From a checkpoint of a small segmentation model.
Training: batches of 64, held-out accuracy 85%.
Rows from block 8 of a small segmentation model, named by matrix and row number. Rows with one number within an expert belong to one neuron, the router's apart. Each number is 128 + 32 x the weight over its row's rms, rounded and kept within 0 to 255. All counts start at 0.
Before each expert's rows are labels from the 100 images, of 14976, where the router gives the expert most weight on average: "lies over" is the class under the peak. Only what is clearly more common there than usual is listed. The data: simulated fluorescence microscopy of cells. In brackets: how many of the 100.
# router: router (model.blocks.8.mlp.router.weight, 8x192), inputs 64-127
# up: expert up (model.blocks.8.mlp.up, 8x192x192), inputs 64-127
# down: expert down (model.blocks.8.mlp.down, 8x192x192, transposed), outputs 64-127

# expert 5
lies over: cytoplasm (62); nucleus (38)
router.5 [112 146 132 106 154 119 130 149 126 130  97  52  98 145  91 136 100 147 173 174 126 115 106  70 139 113 180 137 146 170  88 141 151 124 125  96  99 121  87 131 174 117 104 168 130 110  64 131 174 150 169 141  82 114 179 144 100 110 159 102  61 123 105  97]
up.0 [ 73 148 130 145 102 228 108 111 184 125 174 158 139 104 158 130 132 181  67 105 137 148  86 147 168  60  79 146 169 102  74 147 128 182 165 104 121 128 147  92  92 103 119  66 106  78  92 103 129 123 144 139 139 171 163 132 151 137 164 129 135 105  90 140]
down.0 [115 164 152 130 109 168 109 127 118  85 141 186 124 123 173  85 118 149 125 208 117  94 175 162 169 124  87 114 121 148 136  54  89 128 155 121 138 158 125 128 217 122 101 126  85 182 154  77  85 124 165 159  94 131  99 159 176 129 183 170 217  50 172 123]
up.1 [ 77 143 131 137 144 224 130 142 163 104 135 156 205 124 141 127 142 148 128  75 125 138 120 131 102  42  79  85 115  50 132 133 128 189 152 109 172 102 151  60 127 129 128 117 181 122 128 129 133 129 164 152 130 164 164 133 152 127 144  91 147 105 108 111]
down.1 [123 128 130 200 107 113 155 121 148 125 120 122  92 130 131 119  81 163  94 167  91  90 130 127 136 131 128 165 134 131 109 126  71 118 113 126 132 168 130 115 138 113 113 117 118 196 128 133  88 117 128 219 113 119  58 133 185 127 194 249 132 122 164 142]
up.2 [107 131 126 100  73 137 120  69  89 142 143  57 135  86 194 155 140 174 140  99  91 133  57 123  76 139 160 128 178 162 137 130 128 126 110 109 111 117 111 139 152  76  27 126 138 115 107  91 118 136 135  89 164 101 118 118 117 147 112 143 120 131 127  82]
down.2 [189  96 115  96 139 112 149 104 135 190 145 130 126 136 115 147  94 106 145 186 150 140 150 127 148 165 160 117 110 113  73 134 147 115 139 166 131 150 158 118 139 145 187 154 174 151  74 146 170 109 113 130  88  99 132 174  79 117 118 117  99 163 123 118]
up.3 [129 126 111 142 128 130 186 127 116 101 104 107 108 110  86 131  97 131 147 151  70 132 184 116 140 165 124 135  14 193 166 127 100 131 128 125 164 143 131 101 119 141  83 120 138 196 105 117 121  60 188 187 107  24 130  94 129 128 118 105 112 171 151 125]
down.3 [125  94  79  64 137 140 128 129 128 139 119  77 103 142 161 131 187  50 126 117  99 154 130 167 134 118 113  78 119  89 135 140 150 130 185 141 151  70  62 176 177 179 132  90 121 122 118 169 112 136 136 170 188 153 127 109  83 132 146  96  95 152 123 140]
up.4 [149 118 141 139 131 130 142 179 167 141  75 183 147 151 136 123 122  76 130 160 186 135 200 163 119 117  90 122 126 135  99 121 125  56 201 178 122 167 162 157 152 141 147  82 126 178 104 128 154 112 115  86  83 134 126 115 126 127  86 136 124 110 132  67]
down.4 [120 146 193 132 170 111 211 120  89 159 141 102 141  36 110 142 128 115  91  69 112 109 112 138 167 154 116 146 124 128 174 120 125 112 110  44 156 127 114 128 136  64 115 189 166 126 160 112 125 169 170 114 157 159 133 103 130 125 119 124 143 143 164  94]
up.5 [128 203 130  89  97 127 127 143 119  39 128 128 127  87 168 125 132 196 100 124 128 120 135 173 128 165 152 125 119 131 184 128 128 104 116 125 163  87 125 111 148 137  63 129 187 110 141 145  78 129 128 132 143  80 116 142 128 103  75 123 116 121  81  46]
down.5 [123 149 150  92 161  96 103 124 132 127 122 134 157 127 131 126 122 133 151 151 148 138  83 146 162 116 141 149 152 122 198 161 169 133 104 131  73 136 130  95  66 173 127 138 139 163 130 126 142 124 130  71 213  94 126  47  41 112 128  37 126 131 110 135]
up.6 [ 52  97 129 139 127 152 128 170 159 124 129 101 188 122 111  61 125 210  97 131 146 208 137 149 142  90  87 139 122 150 140 135 108 104 117 102 137 152 101 142  93 170  90 164 143  94 136  83 126 151 138 102 132 110 113 115 128 162 169 117 167 119 170 152]
down.6 [100 131 183  93 119 111 151  63 138 121 127 146 120 128 177 132 129 104 137 155  97 143 138 143 197 152 121 118 123 122 178  91 102 129  80 175 120 119 106 171 141 117  99 111  56 171 150 108 117 155 103  47 198 115 145 125 129  86 137 149 137 121 132 142]
up.7 [128 107 110 115  93  54  85 132 132 130  91 121 101 134 110 172 147  96 168 136 147  88  96 119 145 115 162 146 116 156 108 157 169 119  82 117  76 125 127 218 121  65  90  94 124 129  57 193 131 130  98  76 149 124 127 121 119 102  80 128  58 165 133 172]
down.7 [196 187 146  62 122 133 127 141 128 127 158 159 139  78  97 122 132 130 142 126 111 127 152 155 104  78 127  92  88 126 151  98 190  97 136 137 171 106 108  67 132 122 202 154 138 149 122 117 124  99 145 134 128 136 160 157  26 104 101   3 128 125 119 134]
up.8 [100 138 114 106 125 165 114 123 196 152 142  70 156 151  92 127 108 115 128 189  82 131 215 132  57 129 127 138 111 131 138 106  83 122 144 123 125 176 169  84 140 159 121 111 151 186 104 176 190  99 127 178  62 105 161  65 100 130 129 124 141  95 161 116]
down.8 [115 105 155 127  94  95 133 105 153 182 133 101  34 129 128 126 158 133 117 110 122 104  23 140 141 110 126 103 150  70 128 122 124 137 156 112 142  72  97 139 113 148 128  60 142 144  93 162  61 122 135 185 164 135 134 134 144  45 121 177 100 145 134 199]
up.9 [ 95 137 127 197 136 142 128 149 139 151  63 156 104 160 156 175 160 133 119 106 188 209 128 153 128 128 122 139 121 102 103 153 128 117 158 126 129 144 127 176 156 108  23 115 156  68 124 131  96 128 124  83 142 128 127 130 127 162 121 107 131 125 109 110]
down.9 [119 100 152 141 106 101 148  58 107 128 132 147 119 120 150 122  92 133 131 116  55 125 129 185 111 176  99 165  54 142  74  80 125 123 113 118 119 128 190  57 185 151 118 163 134 147 134 130 137 171 149 128  93 127  87 216  52 121 115 147 122  72 174 195]
up.10 [136 134 133 148 154 168  65 151 206 126 144 213 127 120  98 102 136 165 122 112 192 155  91 116 151  82 104 129 167 105  49 152 117 140 136 105 130 108 124 115  52 127 188 129 169 105  99 124 148 111 131 210 138 177 118 119 124 172 150 133 197 114 153 130]
down.10 [109 132 190 164 119 133 147 126  96  82 128 120 109 114 139 114 110 130  89 144 104 156 174 137 166 145 120 146 116 175 156  84 127 138 110 148 158 147  93 127 207 116  98 140  42 133 137  94 127 171 158  73 105 144  78 131 169 108 169 139 167 117 158 151]
up.11 [115 122 132 133  59  94 128 175 178 122 136 153 133 127 178 121 130 134 128 113 118 169  47 124 163 140  99 136  99 138  98 154 166  91  50 145 138 127 101 151 176  52  98 127 132 128 149 107 132 109 149   0 174 157 167 109 165 127  69 111  78 116 129 170]
down.11 [159 133 129  97 130 145 132  92  99 140 148 157 183 124 141  96  78  88 126 145 136  81 161 137 125 115 120 128 113 156 128 128  76  97 249 159 128 126 136  71 109 166 130 133 144 129 128 136 115  95 140 199  72  71 126 145 137 114 166  41 127 100 103 166]

# expert 2
lies over: nucleus (53)
router.2 [117 149 155 112  74  83  89 153 172 131 116 142 129 160  93 138 141 176 176 129 133 162  81 132 116 143 122 134 161  95  41 138 125  78  86 116 178  84 118 129 142 163 148 177 150 168 115 105 164 169  85 140 137 113 131 138  78 148 100 143  66 116 165 159]
up.0 [129 146 125 129  63 108 114 130 129  99 131 180 120 162 128 133 194  75 142 196  73  96 122 125  53 115 121 159 185 173  62 153 126  99 124  99 125 109 156 163 171 188  57 125 147 132 160 127 161 165 142 173  81 128 118 113 135 107 129 156 128 138 193 136]
down.0 [161 115 164 121 148 133 114 133 126 131 166 136 163 114  71 102 151 116 113  86 135 190  92 141 131 101 145  90 109 146 158 110 128 129 158 152 130 143 152 174  80  92 111  64 114 107 127 144  60 127 157  92 130 135 140  96 119  87 179 122 150 152  73 161]
up.1 [144 128 121 163 107  60 147 137 173 173 158 160  75 185 128 109 126 111 133 140 118 162  44 123 127 141  50 139 140  55  88  80 121 146  91  97 132 107 112  49  64 140 110 132 112 195 153 125 149 167  72  27 129 102  91  81 142 152 112 119 117 132  96 116]
down.1 [212 154 105 168 129 148 118 119 118 117 131 154 144 144 129 140 112 129 120  69 164 106 176 112 110 118 133 106 118 114 135 137 111 146 222 121 148 139 118  92 127 141 170 124 107 121 136 235 123  55 188 175 104 155 121 146 139 130 129 124 133 124 112 156]
up.2 [193 109 111 130 135 120  91 128 135 189 130 127 129 170  97 131  92  95 125 112 126 172 119  96 138 138 158 147 130 112 124 149 128 105 115 121 117 115 120 118 108 182 123 116 127 155 114 184 114 131 172 129  87  98 140 140 100 126  95 129  83 131 182 110]
down.2 [144 149 118 104 114 104 162 152 113 138 155 128 187 134  76 127 135  97 141 104 125 155 124 107 125 151 116 125  88 136  88 109 171  99 188 168 151 105 116 145 181  77 226 132  39 131 160 101 136 125 121  99 147 142 120 137  77  54 139  48 122 109  87 172]
up.3 [127 131 145 132 137  84 125 109  91 141 140 123 183 119 114 200 118 103 121  70 133  58 110  50 139 124 125  86 124  85 152 118 145 156  91  51 122 102 136 167 121 137 105 141 140 145 162 168 151 106 146 126 233 151 120 133 125 121 124 127 127 176 124  91]
down.3 [126 126 117  67 111 130  84 164  87 129 159 135 131 184 110 139 133 157 131 137  85 144 207 185  92 125 119 122 127 162 125 105 137 128 150 167 144 154 131 147 142  54 175 124 141 109 142  71  97  98 128  83 110 125 129 133  55  94 176  72 129 169 119 168]
up.4 [150 137 127 143 130 113  95 126 120 119 135 222 127 102 137 112  80 128 123 117 194 142 120 115 174 132 126 117 127 110 115  57 167 124  68 164 138 118 126 137 117 157 106 102 127 178 125 126 126 128 192 143 111 130 157 135 128 119 146 125  73 130 111 135]
down.4 [127 160 129 149 153 128 188 134 126  99 127  78 139 127 133 127 132 169 139 128 147 117 178 145 175 107 128 184 124 127  70 167 112 118 161 127 132 134 115  85 131 139 160 173 107 126  88  45 157 196 132 122 131 104 135  90 157  15 128  31 137 117 128 167]
up.5 [111 126 135 131 161 140 145 130  77 127 128 133 128 123 136 145 160 125 127 130 151 112  74 103 157  78 129 108 116 146 188 101 171 132 140 109 130 128  97 178 133  85 134 154 141  87 143 158 141 121 126  48 140 130  27 166  84 119  81 135 132 186 128 118]
down.5 [129 175 165 102 124 154 106 102 147 134 161 130  87 132 139 128 167 121 131 169  93 131 123 127 116 136 138 124 151 151  76  81 103 128 122 164  61 132 196  51 172 132 128 129 142 121 146 128 128 129  65 117 123  98 130 181  51 121 129  53 171 160 106 111]
up.6 [138 104 100 130 113 133 108  67 127 150  63  83 102 129 163 136 115 113 133 194 114 175 154 167 189 151 119  84 187 127 130  89 112 104 117 134 103 200 126 248  88 106 133 131 132 125 143 123 158 147  97  46 104  70 179 116 128 134 115 125 109 180 124 111]
down.6 [131 100 134 147 156 128 116  85 135 128 131 106 124 195 124 145  62 115 152 137 139 124  90 128 108 138 148 103 110 229 114 125 102  72 211 116 158 133 114 150  89 136  94 157  98 134  53 150 171  50 152 122  37 147 157 111 126 131 142 167 114 130 112 143]
up.7 [103 151 125 117 142 158 143  82  87 133 126  63 171 125 119 118 160 149 111 136 130  47  91 134  28  61  92 105  73 113 102 128 129 124 156 122 147 121 156 152 189 106 171 131 163  90  91 169 130 123 108  37 131 154  82 131 132 144 126 127 133 179 130 101]
down.7 [121 180 116 105  94 126 109  94 137  81 132 152  18 103 157 124 116 151 156 140  68  77 124 109  68 108 125 133 175 215 206 118 131  98  87 121 176 126 166 143 180 174 121 136 200 155 154  91 106 142 103  95 112 143 148 183 127 158 119 137 137  92 134  85]
up.8 [146 146 124  78 132 137 124 106 159 123 152  60 145 167 128 123 130 206  87 118 145  93 117 167  47 120 130 158 112 124  72 146 155 104 199 165 134 140 118 159  90 176  95 131 112 156  59 123  91 163  87 178 153 129 115 115 129 112 143 117 133 129  90  80]
down.8 [126 119 134 111 143 112 180 122 111 164 128 220 129 124 146 140 161 117 143 120 132 134 113 176 130 135 146  74 128  88 140 116 176 139  83 151 161 129  69 135 102 134 140 131 143 123 162  79 149 135 110  77 164 113 147 120  95  67 133  45 142 160 130 145]
up.9 [118 136 154 156 134 126 126 166 153 133 137 104 159 187 114 170 118 151  93 105 151 172  98 111 119 126 131 189 140  89  73 164 144 109 173 100 114 107  74 103 106 142  89 130 129 164  94 173 151 206 118 127  99  91 136 130 124 146 134 127 121 127 147 101]
down.9 [165 200 139 126 142 127 180 132 125 120 163 204 224 119  88 111 145  94 152  86 117  93 118 135 124 120 124 129 126 121 138  79 164 132 155 115 176  90 171 143  92 122 159 133  71 124 163 128 130 110 129 118 176 173 115 157 110  33 144  48 148  92 123 157]
up.10 [131 137 156 129 124 121 114 179 164 177 101  96  92 139  87 179 113  83 144 147 149  92 139  58 115 171 138 142 210 107 101 143 120 127 110 107 111  92 148 150 126 146 116 144 155 128 156 116 208 139 160 157 117  75 107 112  66 139  65 133 119 156 122  17]
down.10 [146 115 131  64 121 104 154  64 144 106 206  90 151 145  96 121 120 119 179 114 123 107 160 127  67 129 149  97 108 156 119  68 177  79 206 151 137 125 133 107 135  82 114 135  77 149 105 130 135 125 135 152 140 130 153 133  24  82 158  47 129 119  87 160]
up.11 [151  85 127  80 172 180 130 119 114 149 167  88 107 136 136 116 128 161 127 187 127 133 189 193 100 128 174 118  92 110 135 177  65 158 144 127 132  98 121  37 149 114 124 130 107  81 124  95  44 135 122 135 129 128 119 195 123  98 129 128  36 128  79  95]
down.11 [144 128 139 128 128 128 128 138 128 129 128 142 128  60 128 128 136 103 169 128 134 113  71 123 108 125 122 128 167 124 186 128 126 129  18 191 128 123 181 152  92 147  75 134 103 128 172  79 220 124 100 134 129 128 121 128 128 206  98 128 128 153 129 128]

# expert 1
lies over: cytoplasm (100)
router.1 [137 149 166 127 208 120 124 126 137 132 136 114 117 137 163 185 151 138  78 123  92 127  99 147 150 144  59 117 100 142 149 154  79 122 191 172 113 134 140  75 144 126  89  57 101 108 137  92 105 155 108 155  94  94 139  86 145 115 185 123 167  90 140 113]
up.0 [105  89  60  96 132 118 142  62 115 138  73 121 110 113  92 183 143 120 134 189 121 132 146 171 117 118 161 161 139 169 121 131 165 230 137 180  63 150 183 121 191 111 120 188 122 138 124 104 167 180 111 124 114 115 150  61 145 156 102 128 182 226 126 120]
down.0 [119  97 155 119 126 208 116 142 117  90 127 208 128 131 135 110 136 104 119 115 123 129 130 185 141 192 114 131 127 181 110 127 132 142  86  85  97 151 143 103  12 139 112  95 123 140 153 151 154  83 129  82 168 143 222 159 135  62 161 104 213  59 128 134]
up.1 [ 35 140 101 115 156 128 103 116 127 126  90 131 131 102  99 105 142 145  88 125 125  90 131 144 133  98 123 129  87 110 101  57 132 129 199  79  77  94 158 111 160 110 156 173  74 104 136 118 188 160 115 134  90 124 128 141 129 113 144 102 131 150 124 129]
down.1 [126 123 104 198  69 116 146  65 121 129 114 109 141 129 130 130 159  82 106 115 129 104 145 134 132 128 139  64 149 222 128 126 118 172 130 128  86 212 130 123 127 118  35 113 134  94 170 123 153 119 117 116  68 128 130 123 128 130 152 128  86 132  69 205]
up.2 [131 152 144  84 123 118 167 147  70 203 128 131 129 121 128  67 146 129 134 159 128  78 113 101 170 117 167  54 126  99 101 161 193  44 229 127 173 128 112 142 128 128 135 164  57 134 128 163 149 155 213 111 126  55 128 128 116 123 124 129 109 196  72 139]
down.2 [107 144 130 199 128 168  72 170 128 139 123 128 127 152 130  64  84 130 156 201 113 169 117 186 113 159 146 132 128 153  86 193 128 128 127 190 165 115 127 107 150 172  61  61 125  89 113 151 128 134 128  62  81 140  95 206 144 171 201 130 143 128 128 127]
up.3 [160  91 128 117 173 131 104 128 111 121 142 129 117 145 116 103 132 217 131 119 160  88 163 136 115  84 150 116 190 140  68 108 127  70 162 140 193 107 163 132 128 135 122 123  62 133 107 154 132 142 149 158 116 135  53 122 147 108 129 152 128 120 111 101]
down.3 [161 117 103 155 153 210 126 118 144 166 121 120 128 120 114 125  97 110  96 151 178  99 141 132 117  89 121 143 102 121 118 135  74 170 142 154  82 184 223  95 117 145 108  92 158 173  84 133 127  94 153 181 113 106  59 108 127 160 123 119 124 100 152  92]
up.4 [115  77 121 140 127 123 114 110 129 127 124 136 165 132  99 197 125 113 128 146  58 113 114 124 118 129 119 130 177 129 124 152  73 127 125  73  76 114 145 117 136  83 118 163 164 129 108 126 140 162  83 222 197 127  45  93 149 184 126 127 128 161 205 131]
down.4 [133 149 136  57 124 145 158 153 105  85 115 141 151 105 130 122 137  91 134  52 122  73 119 136 126 131 157 140 119 130 204 120 130 104  41 144 180 116 137  71 117 109 137 142 116  92 156 131  92 105 114 143 204 220 145 135 128 125 127 163 129 158  87 147]
up.5 [151 128 128  87 114 120 131  90 131 195 137 119 130 124 133 255 131 159 129 127 131 132 113 110 141 142 101 127 170 138 124  85 182 131  47 146 135 128 129 160 122 156  82 125 166 172  99 104 134 105 121  93 156  95 117  90 117 156  89 140 122 145 132 102]
down.5 [128 132 142 134 119 128 121  84 123 104 120 177 118 115 125 163 136 166 124 126 107  84 245 178 159 131 146 165 214 116 151 123 174 114 137  55 131 117  80  77 118 123 177 161  91 134 173  52 140 129 127 163 136 169 141 147 140 154 127 134 152 171 160 111]
up.6 [ 57 138 152 143  97 117 135 146 124 130 137 102 147 143 103 144 119 133  99 133 150 118 169 118 101 126 139 144 144 101 133 136 147 117 119  90 128 104 167 122 133 142 115 133 137 158 100 106 104 150 159 110 167  81  65 156 136  88 113 139 126 110 132 126]
down.6 [157 119 121  85 154 139 146 149 131 132 123 139 120 134 127 102 131 172 158  77 148 101 104 122 140 113 203  86  82  85 122 163 173 124 112 138 152  93 104 190 138 117 174 146 125  83 108 121 167 111 119 149 145 207 130 176  72 143 108 121  82 159  60 119]
up.7 [118 127 152 158 129 117 158 138 128 121 128 102 144 160 192 152 128  77 118  98 113 129  89 140 118 128 131   6 150 132  45 137  98 136 238  92 122 127 116 134 127 124  86 134 167 107  70 129  87  83 122 117 138  77 151 133 117 143 183 118 125 135 124 131]
down.7 [128 155  53 182  75 131 143  45 196 130 139 162 128 103 167 104 149 139  49 156 159 141 126 156 141 175 125 176 126 110 126 128 125 125 143 126 130 128  91 133 128 136 135 192 127 128 126 145 111 121 111 128 123 128 153  82 128 116 128 102 171  99 126 167]
up.8 [ 96 134 128  17 129 124 129 113  61 127 130 232 160  97 182 186 129 216 154 121 128 178 177 157 139 145 115 106 128 137 135 101 173 127  36 141 131 109 140 146 138 141 133 115 131 123 130  74 171  65 100 168 147  51 112 130  92 120 103 126  77 147 114  93]
down.8 [144 128 118 115 118  88  52 141 130 127 116 203 104 123 188 140 136 184 129  67 134  89 139 156  77 103 185 181 175  82 115 141 168 129 125  67 118 132  69 103 120 129 152 120 149 153 110 112  75 131 105 151 219 148 132 111 148 148 171 133 156 146 151  94]
up.9 [102 125 115  59 139 156 126  97 122 114 129 147 132 130 157 249  82 157 119 122 128 152  91 163 176 134 116  96 121 125 101 129 155 101 128 123 132 125 130 160 219  63 177 191 135 166 115 120 151 127 121  61  84 142 191 132 112 157  90 127  73 132 108  85]
down.9 [167 155 129 182 146 168 159  90 121  94 148 138 120 124 124 127 129  96  41 121 121  57 134 153  79  87  96 127 194 192 158 127  81 143 127 113 142 124 158  43  92 159  94 117 113 113 170 150  73  77 134 162 147 150 133 154 192 130 144 133 160  97 211 117]
up.10 [108 126  72 115 176 131 113  64 106 133 110 168 123 123 140 155 127 127 105 138 160 131 114  73 125 137  71 160 131 138 119 126 148 150 103 144  65 168 147 118 121 128  61 123 140  87 127 139 137 122 129 162 136 113 128  84 121 133 130  55 124 135 199 118]
down.10 [131 101  51 129 111 140 108 118 106 115 139 182  87 133  77 125 164 134 127 129 107  94 127 105  81 127 145 149  94 131 246 163  74 121 112 153 194 148 139 130 130 100 233 143 105 196 143 119 129 133 124 145 128 128 129 160 133 125 239 145 128 151 128 102]
up.11 [126 123 164 107 142 130 127 128 129 115 166 165 188  96 128 129 106 122 130 131 161 160  45 126  90 169  81 128 102 137 119 124 226  98 115 128 193 127  78 109 171 155 123 105  67 129 142 128 116  76 132 121 128  53 136 128 127  81 163 153 127 122 149 202]
down.11 [129 124 127 143 120 181  86 148 159 122 138  92 128 127 117 129 129 131 129 169 121 110  73 148 123 122 128 207 130  63 136 143 128 145 131  92 180 168 184 126 150 128 138 128 126 190  90 129 144  89 118  89 121 131 108 128 138  79 158 122 131 147 136  43]

# expert 4
lies over: cytoplasm (95)
router.4 [193 157 117  70 140 160 166  96 127 162 160 107 169 107  97  84 100 118 144 112  93  68 163 117  68 202 165 194  97 127 129 103 124  88  71  74 144 157 130 135 173 160 138 169 159 170 140 135 163  92 154  99 145 121  97 130 114  79 121  81 146 149 152 123]
up.0 [127 162 215 133 148 132 132 126  68 119 167 120 140 138 117 127 120 208 100 106  93  75 124  91 117 135 145 152 120 168 161 124 149 154 136 106 188  90 125 152 168  91 138 194  94  91 133 122 141 116 159 132 101 124 124 142 118 127 117 190 131 108 142 108]
down.0 [125 133 168 117 113 155  95 135 147 114 121 201 107 118 150 120 133 148 238 122 130  90 133 181  94 111 118 118 156  90 119 127 123 169  66 158 114 146 115 112  61  79 143 121 116 189 194 121 132 155 124 162 110 121 124 193 122 182 105 116 106 157 132  88]
up.1 [141 114 120 132 114  92 115  82 125 133 159 143 119 146  55 130 142 135 148 172 123 129  87 102 176 147 123 164 154 117 117 133 148 102 162 121 122 143  29 142  89 118 124 136 107 101  93 122  88 152 149 180 139  90 135 132 106  95 131 112 101 123 110 116]
down.1 [148 128 122 136 119 168 143 179 151 103 121 117  48  60 126 156 153 114 132 133 147 164 101 143 212 138 165 104 164 120 175 128 141 157 113  84 124 119 186 126  79 147 131  95  99  92  98 137 166 109 139 103  96 135 118 130 126 116 137 142 203 135 121 181]
up.2 [128  97 122 124 101 100 144 101  79 121 143 106 197  98 104 116 160 162 127 127 121 127 136 134 120 131 143 138 133 136 182 134 122  91 185 117  97 150  83 143  53 136  57 136  78 131 123 200 103 165 139 101 132  22 174 120 127 100 114 126 127 130 103 118]
down.2 [142 149 134 124 147 167 128 170 131 192 125 174  78 115  94 111  94  96 134 128 133 105 152 153 124 141 171 122 171 154 136  96 141 174  68 106 155 101 173 164 121 139 204 129 198 144 172  88 148 112  76  90  77 132 114 181 103 132 130  79 157 130 162  73]
up.3 [185 130 127 172 138  98 161 128 130 131 158 157 111 122  94  88  98 192 128 114 100  95 134 138 136 166 162 205 111 121 166 139 154 116 143 127 146 151 156  68 100 166 142 140  42 163 147 146  97 127 128 143 116  91 136 123 170 128 143 104 138  89 135 130]
down.3 [167 185 204 118 110  86 127 157 129 126 143 160 131 106 121 111 113 152 123 106 111  96 121 135 132 132 160 101 161 104  92  35 139 126 118 153 150  65 134 166 125  92 159 137 112 170 125  60 184 122  96 142  99 132 126 202  74  85 150  57 136  99 131 167]
up.4 [144 110 128 103 107 161 127 144 123 131 115 124 146 131 136 150 125 175 110  72 164 132 126  97 113 145 148 159 161 128  99 102  68 120  12 183 130  83 157 207 196 130 101 132 131 239  85 118 122 104 130 108  74 153 229 130 130 161  61 132 106 137 148  70]
down.4 [197 127 109 135 142 131 131  55 101 159 130 121 123 136 128 140 142  99 187 142 160 131 131 106  47 210  69  99 130 129 114 128 121  94 157 148 132 116 138 129 126 126 154 127   6 107 115 111 180 183 114 192 144 104 121 152 172 120 123  69 112 131 172 149]
up.5 [131  67 116 148 126 113 134 140 101 150 135 139 121 125  87  66 124 145 155 116  90 129 165 167 128 138 138 136 158 131 160 174 162  29 158 124 126 141 101 133  76 109 111 104  61 159 118 128 107 160 130 134 123 107 137 147 131 192 139 118 128 127 125 132]
down.5 [150 185 133 158  87 160 123 197 128  93 125 137  99 103 165 130  84 125 123  99  88 130 119 178 123 129 250  83 179 127 147 112 128 152  76 133 111  66 141 177 159 115  75 117 218 150 132  97 178 123  77  98 105 107 121 181  73  95 131 120 166 138 116 104]
up.6 [ 71 123 128 193 156 136 120 133 128 169  71 143 120 147 183 127 141  61 129 150 251 149 166 151 134 122 167 106 156 133 138 114 121 181 155 146 129 104 136 128 135  72 164  97 124  83 135 113 159  82 116 123 135 152  94 116 127 157  99 128 146 160 138 149]
down.6 [145 116 137 171 116 157 118 143 143 127 168 223 146 130 140 114 133 149 139 116 124 144 106 132 184 126 130 130  58 152 210 125 126 173  54 159 116 131 124 112 104 163 109 161 155 103 128 128 103 110 161  57 115  91 152 134 143 125 112 145 142 113 149 112]
up.7 [ 52 169 176  26 142 135 134 160 105 165 124  51 122 123 172 128 150 152 129  82 131 113 130 131  31  94 166 195 135 190 101 128 122 123  43 124 149 127 122  76 186  62  51 101 183 164 144 159 121  57 127 156 140 137 121 112 152 176 138 132 130  69 138  96]
down.7 [135 126 127 133 134  16 136 127 111 119 124 129 114 208 142 130 140  95 123 159 131 125 203 119 184 128 146 186 158 153 122 131 132 169 115 141  81 133  55  91  89 127 138 131  93 121 167 139 190 127 160  85 156  41 136 162 128  72  81 210 126 131 127 151]
up.8 [115 129 154 146 134 118 129 128 135 106 129  67 155 141 107 126  79 131  94  84 171  97 100  50  75  94 128 182 125  64 112 125 138 110 132 111 107 115 100 107 189 143 142 215 165 105  78 141 109  91 149 155  56 124 136 134 125 132 125 171 107 114 132 115]
down.8 [172 129 164 227  89 157  99 182 128 156 128 110 108 147 123 118 119  83 151 162 143  84 156 155  86 105 131 116 117 130 111 101  76 126 111 176  96 222 166 134 109  67 114 113  98 125 125 192 135 139 156 142 104 129 103 129 114 131 128 180  95 105  67 134]
up.9 [158 128  96 174  83 152  65 163 176 115 102 140 137 161 157 149 148 103  98 147 139 132 120  76 165  79 117 173 209 184 116 213  44 127 147  93  49 118 148 137 102 151  80  92 187 112 130 134 211 121 146 147 118 126 114  91 130 138 114 152 131 132 151 101]
down.9 [103 122 107 156 152 140  91 164 154 165 126 145  96 128 128 131 113 130 152 144 162 167 111 152 172 103 148 101 161  84 129 160 105 184  55 156 113 152 165 123  72 171  79  62 155  70 126 190 113 130 115  47 140  84 120 104 156 162 127 144 127 168 193 119]
up.10 [110 120 144 123 102  93 129  81 129 145 126 154 123 161  85 133 100 116 125 110 119 129 123 107 138 161 126 136 159  43 118 115 119 134  69 103 128  77 214 166  80 160 124 134 158 248 122 132 129 111 130 187 108 118 146 118 143 120 100 116 102 133 164 100]
down.10 [128 167  94 121 113 139 128 116 124 136 148  73 140 136 101 127 126 168 115  89 103 106 167 117  71 145 123 139 105 204  70  92 141 110 225 151 138 140 130 113 151 105 180 165  51 162 137  97 196 134 114 178  71 154 107 151 125 123 126  61 142  75  95 116]
up.11 [ 76 111 148 102 145 115 134 141 104 117  99  85 149  88 160 137 125 124 138 138 135 188 104 127 141 160 125  62 129 104 113 172 122 181  92 194 130 162 156 214 126 128  87 120 128 121 140 104 158 163  76  93 151  96 113  77  92 119 159 121 132 128 177 245]
down.11 [141 136 104 138 117 145 127 125 197 105  98 152 128 138 171  97 105 128 116 164 157 157 128 112 136 101  71 213 128 127 138 129  80 171 157  71 127 100 111  73 148 201 137 132 149 122 138 105 123 147 154 160 127 132 133 102 157 150 129 126 125 174 189 124]